From a checkpoint of a small image classifier: activation gelu.
Rows from block 3 of a small image classifier, named by matrix and row number. Rows with one number belong to one neuron. Each number is 500 + 40 x the weight over its row's rms, rounded and kept within 0 to 999. All counts start at 0. Numbers have three digits each. After the name is the row's rms in percent of the matrix's.
After each neuron's rows are labels from the 100 images, of 14848, where the neuron reaches its highest value: "responds to" is what is common among them. Only what is clearly more common there than usual is listed. The data: dead-leaves pictures: piles of overlapping shapes. In brackets: how many of the 100, against the usual share in percent.
# fc1: MLP up (model.blocks.3.mlp.fc1.weight, 256x64), inputs 0-63
# fc2: MLP down (model.blocks.3.mlp.fc2.weight, 64x256, transposed), outputs 0-63

fc1.244 127:500587480510566485527501497549587466519539462477464495456468515603548466461502511509441506480522485522460504527412555437462527448589510571517501499494490484536538504493430502468504547475531515
fc2.244 146:497572515520489513592485445481447472486541513482449513473444506583528467477586469416555541485480467517460488422452499490570469518480493494497534470402445510539533472508470472491497495484471458
responds to: large pieces (83 vs 33.4)

fc1.92 094:548494407462551483500499524512537502427537537484449497501479494512556476504554528444530529493498486540560454502439468494564505490526484572513466615530500570486550548450461446499485537532524447
fc2.92 099:536566488455480486516469520475551409473542491449502472529495458499520487458468509506515505535548422477468466550457483527537510527500575572552475593509473528505502444490451394447548491506462530
responds to: dark (59 vs 13.7)

fc1.185 096:549370501479556561492528460466452555491522556483502492469457494493496500499462482484507517477478526467466532521440510487470489438446403464498552469447547504517592442454501498520514462555520535
fc2.185 103:529421535535511521501526484556428497548426509436533493530498469539471537463465486518488523493534411528559540537485567495500517496495518522486544434484523504505574491514615490563485426489454494
responds to: shaded (77 vs 50.2); mixed sizes (70 vs 33.4)

fc1.163 088:505460544534479477543521513551504547533472501456487491477513449469569523513440568494596461499480462436516474562509429458454488401482463492475483489495523505516444501483500531469524486455412586
fc2.163 090:456477558500402451482447569494497511437473539446450541478482534508452477580486477506447555410508520499488488523506470473516595436495523463490469491466500480550482500474558476526529556449464473
responds to: grey (35 vs 14.4)

fc1.91 097:495555506487485521494504498521407499462528472497474523501484555391533494470445522575502579471577487509457544509555540508494558515473486479487502566489538522522539450493532472397511507557466561
fc2.91 100:445534514431548467443493407433452484525511482542510518529481510490513555477509571442568493504602449535535497514469494523494472566530493584458502464553497493490500447488475545538484538453474534
responds to: warm (37 vs 14.1)

fc1.56 094:503496462453536538535486463427495612598511512451551519424537488510490504537433525521489530498546496485514463509490547499469467559464532450529553465500515561518534451537466444541505436458531534
fc2.56 086:462499451456535498507497484559488499616470575462478464511495484572416528484463468498540516528500500477458528541558520528516468518461535458499495601532470494431536516496566548464471486424482500
responds to: warm (59 vs 14.1)

fc1.28 098:531560514483480477523585514474513563489431406519571526447539554453554529518467500419496475492504461491571472501478507511464505560496491508482472420482404543521474510443488514520498487438473505
fc2.28 093:550518527552520509555562579496515513521495471494578512522398576455528500494495475529490501529530571492514464424464529456601548503530472453492475480510482468490436468455526508487442461450491532
responds to: cool (45 vs 14.5)

fc1.18 100:526505436515547552458507583482454493462447477525481483474541432547503503483488643535507536475443481554530547512451475514471473517574572501520465484532525510531507481485493486437545507483438527
fc2.18 087:474479508454475519510460437465502487523543460503502519497472483474577517529488544567517528544519588469421473527464466594440518507539506466444510500443545417508502485471454599509529462506514451
responds to: shaded (79 vs 50.2)

fc1.26 099:513560444489538527525506500506614407446626499521500480524553535502472514534535520515491567542490543528530499469535530525497512471528484509481488458482578462454486475458500559542459503532529443
fc2.26 097:512514511564481564511449386519542471546484551558433490504560486508523546455518509546514460538454514480547513426478462500519457474495476490505488435558477440459514459425546552530467500450478471
responds to: cool (34 vs 14.5)

fc1.228 111:539481491543556526491476458529554476536503500465553508474509444447522487499575481413532406467452494503393568457452514502494457503450500480482511478514422472509492495521564493498520572496566523
fc2.228 118:568529454555540556473463462472478474548481519518524474479476458416512442497462476531450445565469539543480436470430569500483496427487503540538475595446453472503507507561489483487468506526495531
responds to: shaded (83 vs 50.2); pastel (39 vs 14.6)

fc1.198 098:555486416513485535528507508538493534456532540418495461529473468477496463501476557401521450477438458540527530495478467460486451464513503503519472548436528417586517461541487524455460496567510463
fc2.198 084:545431486508501499547466511458489411485533490534544536520526464456472478565494474491537491573495378516460495451527524537513518549529482545490506551507567484541512516440539473405524485565536482
responds to: shaded (87 vs 50.2); pastel (50 vs 14.6)

fc1.214 087:445487496457593437471429507537476476552524548464542532497478488526532491526449512423497549476571530509534439552472592466491508512508424530521493467469397476473499518524519501501480510553525532
fc2.214 077:444513541445511500504532436460500514423474473466520535493484544480506548476445424554451547470410498569515515442492557450554507515516567519515515591492481452483490517538483474527521477540437543
responds to: mixed sizes (66 vs 33.4)

fc1.40 083:539545505604548476502494471592523481478525476498504554532413490572491512542518507455491488497523430430491512530475564550466527496534514484502475453490585516484516434495569465500529469448543539
fc2.40 083:548569539565525426526544500564471446470547508468458496498442480511446513478545544481523519474529486529549534569484433458467442504523570485461458513421448553501518540414496473527492476484508495
responds to: textured (76 vs 40); large pieces (71 vs 33.4); grey (38 vs 14.4); palette: warm (36 vs 14.1)

fc1.135 105:522489554495498524430496464498387507528583515505543493505517508501503493542472482538521476475527470457510463540527414493500520443405460507461557443491500498535455413486586441493534454525497509
fc2.135 103:523534555519529545500518422522481597531515473472489511476520524493485501542539488470492517465480522453475472507399520561447495474506465541511553431530460536548477443526517489575504541420443423
responds to: mixed sizes (88 vs 33.4)

fc1.171 081:552498530564463532496514464492549547485376427517513512435503500549475566455529520454568515513554465430492490430500553505461468539495477555523487491537462518532459474539480552510500457469516552
fc2.171 088:479452482565491513492466540457545496408498463475539493560443582526493507534437492514519531535519491496491543463459494527492487492536496557447477526449518556561409576536551509459501420543500530
responds to: earthy (49 vs 14.4)

fc1.215 088:470517509501499536530519457537541463595452474479601517495560493571474498458513498402515488524511534505476456489478504506475465489557498562493490511499470474498498419541577502470420445438540548
fc2.215 099:437468453520445506462472448509505552510500566536485461449447553503484475445551490424473466454436484565544520507508592433536499509496543475494462560496527498517441505498464470462428473478566507
responds to: shaded (80 vs 50.2); cool (47 vs 14.5); pastel (36 vs 14.6)

fc1.9 082:459480434476498460477439511511585489490537418448530533494539464459511472546502479484549527502519510480550451541453512465579487485454470471419541469559531482538429497456486540421481544462483540
fc2.9 081:462567555520495523526506470557497520515525559459464471451461510546459595480499429518438525481455451491562490475471555482451543515536534492488503455504431422492424497475515523463491534427450526
responds to: cool (43 vs 14.5)

fc1.245 107:531461486387466594511520451483522454454508534500522472574505469449485488499500479464487443489452525436459487413519474476500579531447488518419508561490483501507526496554527544513538445537483493
fc2.245 099:415479403500514507584521486460468440511521549513507470474465537458541460546524541462485512478506483521480430481582443418540516485507501485580504518437530505439511483520426527464506453492523497
responds to: shaded (77 vs 50.2); earthy (34 vs 14.4)

fc1.82 109:519519479486579499466529489513649575527509428537547511430499488528465497542512511439546490558500479497534534473429495480500523538432515509481551480547524529545437515510522469470477520510460548
fc2.82 131:492475504548492533453447434552517469563516493504529468485479531473428544434497472470465501496545441469539560485452598566578532492504510481489533506433488471541477462523475426504504510414498542
responds to: large pieces (67 vs 33.4); pastel (43 vs 14.6); cool (36 vs 14.5)

fc1.232 133:499483540480442589469468488544330521497506494474473462535498470467539487470489495527497533493513472493533513501509466465542571534541498474508478511439492518556487521483545459421488496494505603
fc2.232 149:528542495466481516468535433490464460522534521542566490438516486468488562515480520493532490481413507479453492522484471554510474516596395498402478470545476464507460510551511556489509546545440540
responds to: mixed sizes (61 vs 33.4)

fc1.219 092:516569487573533549514476507499577494505420558502447462485485487490495498463635493506450506487496544476480462474472469439524540528500529500563463514538451538468501527532397521495512520488561534
fc2.219 095:526547449437560493530514504496534480531511450425486533485481475535582429527539403465532482506456487530438474470529523500542542562517530597478512486527459520517429510550485540525538492449458503
responds to: large pieces (64 vs 33.4)

fc1.59 093:493545508545514468584607528492409450524571532483527502546486488496537543443476504509462592505451503514524497519577510510461470532524479481491528504509442559555486539552496415514508488453511495
fc2.59 096:526527528506543501483575503544556519428499505471499504492504526443511502473531472494464404495549505507576502474498532563454528505509478446565530519494532560487577462619523542444458471501455537
responds to: dark (36 vs 13.7)

fc1.225 109:540552451500494533509561488483591474451426475507465533456523533533499512454536497470620512483568497491501489485468492487451446476479474580512479525524546516478542551571497455472510441494564544
fc2.225 119:451449444529512479486417483524527537449463527448488499466489575503475489483438511520536548484508508509526546495479523581511516529503544562379476562482514585552499527505503508489577443499496547
responds to: cool (33 vs 14.5)

fc1.2 087:483558525487517553491559524529431493465546443475474457572491476558518519534490495437497566503481490470524540492490509424575525488443454417472517529470459464490453547540422467511495490541453566
fc2.2 099:514467556462536506431516542516502497499422560517441493529517538433464473463523473469520522533479487484472504505521498534499552471493488411434465533587423481447518518522455500478513504547382541
responds to: mixed sizes (62 vs 33.4); dark (32 vs 13.7)

fc1.159 102:502489453532508509544454496488579517499427518519499547403521555463557453572510475519528388493535467497510498387510467522497465435538518537551546498533495490524470446523525498497513489453500532
fc2.159 136:521503524504496484513527497490478484473489582435525453565565555505460476479471428455462499535470535559478506428511475510538565504510532570443542503491433462486450473545470472495493490583419564
responds to: grey (49 vs 14.4)

fc1.243 118:473462510506492489484482528496469498505526460483522501462555523486498496468492459418455458502470467519524566484585571549414585445527474506500496569438451496533455452443595507491513488431478517
fc2.243 108:526498497531541533465474544549485506483414564366512517554521566516506446533465490423480543589520489465516505514507509486485530503455495529480481569476497515521492560512502481434513456433526551
responds to: mixed sizes (74 vs 33.4)

fc1.85 113:483514565504512495464563511458406541503533432525530495512565508513519515498532504471546454505496468492546507503593471486496564511425466430465500493535479568504482403515553458487505457452432465
fc2.85 118:562526536540537570528474480547489521487496520436501474507460517571530550501552481462492488505521508483468483493430601445584533501447455552547585485479432523504457467523479455502468469434507496
responds to: mixed sizes (77 vs 33.4)

fc1.197 093:541468495482480542446517458505397491517510546477533529502527498529496492481497489510534493488544508487555519519534511487485496505524393452507517542456528532525634505517507435529463520535448623
fc2.197 093:503500525456489436523527526444528456615485527528492591459504425501511573469511456518550496503478500500519554456457500473494557544554436533503498536520474443468532458507566511506491529505423556
responds to: mixed sizes (77 vs 33.4)

fc1.193 080:576466537534469494514515518516521504518554544456476502424504509469530416485518562484486459534502493505490550426336556489496516469551533475498475472483526527480483506475487570499515426480523519
fc2.193 095:464507479555525495529529518506539480506558528533467469533494514512478470558466477439574586547513537513417478554496453493517497556453441510486570523538540470508534558452520508551561515495570584
responds to: earthy (33 vs 14.4)

fc1.222 084:488519634571527534553451420481516477516513498437512448483465469489520523528414544502498540466477487532497474554520467522447482490565499539462467461523496469481583470519535472425483496488545485
fc2.222 072:516497472538568490544451496554491483504508477534496507385453461521562482537492522504443513539492497478476477489497605505515510450524483458454521522411496505479441417493438535425511523524522435
responds to: large pieces (88 vs 33.4); warm (32 vs 14.1)

fc1.109 093:417528466531506545483503520446531476576524552526599468481526511529473411483507500542518539412520579507567486456530556571452532475524488531467525505510504510486514493504500435510471532564504545
fc2.109 088:495451484461527497477501519473503515538580462517526453484469375517494560505529422492482535517531551536584540475547462488472516511484533446409542516567452565509480493496520417517494487515491482
responds to: cool (56 vs 14.5)

fc1.206 118:445500547488531511540506459510422503609485589480450491434465541479556539533529526482449504510397517497491498491546454465454546540524555530517485518488534519459507493478498559421482507488518557
fc2.206 107:444534531471498528533471539524530534484530564529473480514492420468458534455409543474513471430536494573515564453473459486494485429418510465454497520449519518425538457541522509480468536535518548
responds to: large pieces (71 vs 33.4)

fc1.108 155:523551529504484536450497543518388467492535479464527428540550423525522521449482502522493488472466501508510491478564471517500591501479445462504514537466449516516524478503615455440529433494519545
fc2.108 154:553477473485529551481516418489516500491530492446540496465555511520495473532437519413513511521454511461467451473512483499511526454438338505510503513494482555517499480467543436491526463477507581
responds to: mixed sizes (77 vs 33.4)

fc1.90 110:492494527569507449522524529492564459434500506512518511451481465507494497531546533520579502511524597501552474468601493515450457496516548482506463428515503570536435435513519523495492423466506431
fc2.90 114:499502482452528484539509512517524503459496628479463499449458526501551558490508465507457521531441494540534538436556493518481546470492426474487526483586475561488438445541517528519449469560439457
responds to: dark (32 vs 13.7)

fc1.44 099:509549501550518462486463454530516484487488540503552466488505441525456613525528550530509556505519416494450563515470508529463529499496452448393548480474485527532481449458528468493451566535504558
fc2.44 090:542514526478484479495486427516507511469552475599452420536466473531486510507498537519452528479487522519462549484475502558446545479518522483486455503516503499503492634459495434522427574479448442
responds to: warm (33 vs 14.1)

fc1.223 105:473458461436508517499484478481540457468556603510504541509520536551494548404498464414455515491541491476451418534566546548487552458486461492447473498526548511511499527539483456529461524475513442
fc2.223 104:446567472524552487508481491544537439540436517498502558534485479482507543454536530517468542510499545466468422584518486485434532510521547483523478580536520493447495569516446596493467487502569519
responds to: warm (40 vs 14.1)

fc1.96 093:543445496485522511488455499514523473506481522465516501528523505613485477449522490465511492549440454447463525507519487518483463546496486547497523470506314490478513447560492500488551545450491524
fc2.96 115:493443494533506569467514501475486493498461482478499543526476479514503398508563548539537460493554433505564483531463570424434431456578504510486474546487524508534523508559489442473543439509449492
responds to: shaded (81 vs 50.2)

fc1.200 109:531495522535585509502567495499564518459489539526474506505442467552503530482515521478481468527496605444489518509551541511471499458512556486488559485512443493563480508488430438638480503483465479
fc2.200 100:508529503492544491475502505473494548450504472435473510458430439534505483487550480506459527520434507495549524414531479568532558445476437516475468469588431474504448512551502557518442513476454573
responds to: earthy (38 vs 14.4)

fc1.165 088:533487485399460547526522517450504530480497573490551579505513524494458527483544472516474527487468460501476493500564489481527525537495459478453520426389531550544537466580474529490471534461419504
fc2.165 106:505556502482574413555502515498488497543584515479572559491504519529536523496463567531453443551513473518482478533546544473552464454563476539525493562514520544409504450501550518452463476472499492
responds to: pastel (45 vs 14.6)

fc1.113 099:524512493509420606473450478537534532461531493516524505486528579437536474504415493505509513520455482492513518419488545509611463505543511525521554455486525548476540513436540544513461488516504441
fc2.113 094:536534461468483470487490479502550531428461476459461457531557543558552480410426444546532434464483473539501546469439545563528514553518470481541508443520477505518507454435498529445438486518501496
responds to: flower (29 vs 5.2)

fc1.39 088:473543526541434541506533430495487509434546534507547505455547462480518489484498510443485472518493409489501447488455455538534501540521500522532569541632537487446508475485512464544441437505453489
fc2.39 097:560575514501488482538552466482546487505551428446544532513506493480444486503484446440516451509502441472480483530408500538398413430481526473531519519538525506476472431536521489543519461532507510
responds to: vivid (37 vs 14.3)

fc1.147 130:525460529557541540512480482516542505461470556488497509494484518531588450488509524507468518514562545502448520491468485470483475531514511511536506548483310553489483542501482488502455502408502516
fc2.147 158:494487524487536551478476447506487578512534463493518457525513501441565357452548467548549486474519474475466467534506528472508518503485517534497517531497454542522470471540478557382479516424511481
responds to: earthy (43 vs 14.4)

fc1.19 128:524512495486538515438596433508468572458497466470475543477559534524523473469601497526440559452500483517451531524471504552519600513480457518497494487505521535452498474484597484504484553519514454
fc2.19 139:518469509484561479582517508555443583523513520451530502514453487507573476466516471487510536472488474528553500469436523531526496453518536531467593523488505475512499424561419440573467529490553464
responds to: pastel (37 vs 14.6); cool (35 vs 14.5)

fc1.166 125:482524493485463498573461487481481539476490543513476531496515500498456451579516512448478557478508509442558438371481541548481481494529479525494510577511456404484462461513422537525470514467472545
fc2.166 110:482513470507527473467545479510402464520471521420491524541512501508485448533536558511499575539501454471545456516564530486505575413543438539560502559474532455519466478432544494464491487523539551
responds to: shaded (83 vs 50.2); mixed sizes (67 vs 33.4); grey (35 vs 14.4)

fc1.209 088:529529491524565473479526480481472560517545519531410518471506502483498459542559533482561446477537480437473523555428562495492525511459441488510571473485492513483568462481491491474514460462373461
fc2.209 097:511554561552484451491561519525444538487532519524494538528414543502473526485534515536565493495525502567507437540481563474518387474477475516480558477516506389515524544505527456494530445484528497
responds to: small pieces (66 vs 33.2); ring (31 vs 5)

fc1.51 088:556581544508552486521526531550451546451541473472473459387511524592561458517461459461491508447533410521511530539434508531457459473556509535474489519464496473502477538493517451502517503481499491
fc2.51 081:462519528583583533580481555479432485470501497549492521425427467505475526534490427493471572488512452491515557499503548451552486515516455532467459475415497487457484521548482434505493485496514464
responds to: warm (36 vs 14.1)

fc1.29 079:472475551514530520517499454530600511483492501492460500453489492428523488471477468455513482430481529465509487500471520508466493404494480540445554428563523422544432529465530554452521444459553453
fc2.29 094:534568512555525528592576536506519534532438510501500515509476429498498511449442529565447527494446494466514582440547543526528506538474455527533502487569519465462440533507571557486470500516506529
responds to: cool (33 vs 14.5)

fc1.248 118:502602434513517557535457486520537477467499473492518545477520559567489507538490497469528402440507471465513466496444550481532449454544481537476490552526540534557520513392515484495487495430543491
fc2.248 127:495508491571515540460487470496463474471543525488521461489444587591558528432509551489463438510556462503550508506515518541481474470519508516471417529542543537458544490418498506414530483445526526
responds to: mixed sizes (67 vs 33.4)

fc1.118 080:481573422460476499463424574511544474499548517489491484455564530484504480536441500548450512474515456495454575526451531420506437528481466510499554496472445555530512439492510523474478529568448524
fc2.118 075:461462520445494528581500488466554492433540558557492536503502518564528497553409449538497441506466497475459518502487548499527469574524438458486545568453457504540546491495502522490431524529450448
responds to: earthy (36 vs 14.4)

fc1.78 107:497518470426524531487568477504457547507498630531500502483469488504469467491503570508499533461524551455498562495441558514492445503448457451464521404441455512494504494468443506499458500430458485
fc2.78 114:588512447550520486461575521495479420547471505532553510584504584453507455474446477465436507568532519548490470499502480470534502518478514489509526428506563481510539527565544461492462523503462550
responds to: vivid (72 vs 14.3)

fc1.25 077:579522479493574537432498476492570519420479420537509523408519587461534497539535461492594487540501507499490482519469492497514502509451438495460525570496525555492484521471513471507515495561547521
fc2.25 088:604529501488550502463471559508535476477402399506506467494489524461490515437450545529503430528526461543501465462497506537526455536414458532481572531527473522540512465491521464460555477521494490
responds to: mixed sizes (61 vs 33.4); earthy (34 vs 14.4)

fc1.230 065:569524511519485543542478494428553476538488474478490451509529401404482557468500504468523520482508541448513473506512500501519481503537473476525486492546478495610459528516475622463485499420472507
fc2.230 065:517527546560564555550515520469486469481425540432457524502477512504502465484527531595424475522514457512569515511474523488583547479573498506514522461527455492553390542470516539484499521508504524
responds to: earthy (33 vs 14.4)

fc1.242 070:524438467632565533505451520508441541441516481459531495483520469409473480449481535493484474480511480521462483526435560507508543489560538406478519537477576507465492493515443524499520516503529508
fc2.242 089:554542525547498478542430531433517455492477509523534516529536494459428546523558510471505462539531501512403411533532531474502543471546468503377524503473535495475530480491528529545518502489577476
responds to: warm (36 vs 14.1)

fc1.5 106:509535529440447469499451446519516503476502529570483515383481504442531485523447462486519434459477478391560441456509519516558427484569470528518508487484542502514451543461477529501509461521520502
fc2.5 091:516538538466452451488540476501501483497551452445484472476539603556556442533508536489569498487488448481491461415507495543451565497483465549559485471579478479566494479496447531491493457506441457
responds to: grey (46 vs 14.4)

fc1.49 102:567480531523449535517619533520528428472497557521519589464531468517470538563561548529561537496536519530525478520577499505444453466464496487503462491457482489546483547476467538464462474476533534
fc2.49 111:503540520512510488554520557487556516475497544537511538410478516495521490472535432573474460555427489550545491490552518505530521492443499543406472570418542504521546512521550541535447468469524534
responds to: shaded (80 vs 50.2)

fc1.148 085:512432487537570538564510501491496542575514516519604478415501538500524499503534461549491509471488547496536452488441439562590488492506519555488519492501503451467477544559477505470548472485451567
fc2.148 081:442396455453462477449485470449565583549504488505543445480500467462483558512479539456492530545530504476514471475509474428541590486504520493528470524512447560471517483486471496588561489511530514
responds to: cool (33 vs 14.5)

fc1.14 097:556474468510530632440467489554424519490483481508571522513465526460486516584470505571515558520502483536520516554474547486454492486484545490480533509513530518599499499500444548445506490515441500
fc2.14 093:536543475458501527423448492455461559525528460543537515504454461553492508531487517507504506510450542480426487572508448580511481594523508542495457423491523515488457548463564525478445464526456446
responds to: shaded (78 vs 50.2); warm (39 vs 14.1)

fc1.4 105:484570506519523498539510569456478518464576567552505477460464445560503493557515567481469508480578528465461464513438478493434483488468528538514496596542436503504492563520474446447496465458478484
fc2.4 118:488571508479531549527511518532479540512474535447476429573524523568566537492529532456433475513536557510484433482513576450552446490420457472519481510553490476459504445500480478430522464556505514
responds to: grey (48 vs 14.4)

fc1.208 098:506438512448527564514472518474489505456523511531525502481489468519575477472480488497502565509533451517492442528570436513554499481454474421482438568475426511506531511541454465452497568564585454
fc2.208 120:475506498534497476493486540512490415498512471511512521478462447455561561511476548554501462550559466428428452534514537420474474539504503556448432509464508433441516507504442430501531433521491532
responds to: dark (36 vs 13.7)

fc1.50 092:494466513528549467521514478487478449594574537470531471542477434467473529485543525439477538493492546492516500498538566466476575525484514453445454434490504462511446520608485481456462465496526571
fc2.50 086:490484469534527485428533486526545487497492506497510438523564535466487524465459561577444500451484560479562584504459539545540500408474545509527517548542469556540533472446455543466444521517465524
responds to: large pieces (61 vs 33.4); cool (45 vs 14.5)

fc1.129 107:435509473529560498428503506460523472476480506481558470526519539532524548504512424491507527392509440492585547447466532531537503462566508562465519450548458475448558486470537459457460480519525493
fc2.129 095:507445487471553459531494483574517542545436498455586558548458549494521555517435437570456480493481451519542514530455573514503458507439540447549535483512503445525450499478456516494464525542513492
responds to: warm (35 vs 14.1)

fc1.226 091:474537492502554577459441514461562512446511519509520501536588531541462482557409550510504492453500518502520517530509513480486445484520526545444558429491462478595541484479494540551470480512421474
fc2.226 087:564497535441542509477462514523502538422610506481452544495463454547445467486462458514459460484488455549599511481472476548592445487543439466512497467512507457497455497495538513450523499469500498
responds to: warm (53 vs 14.1)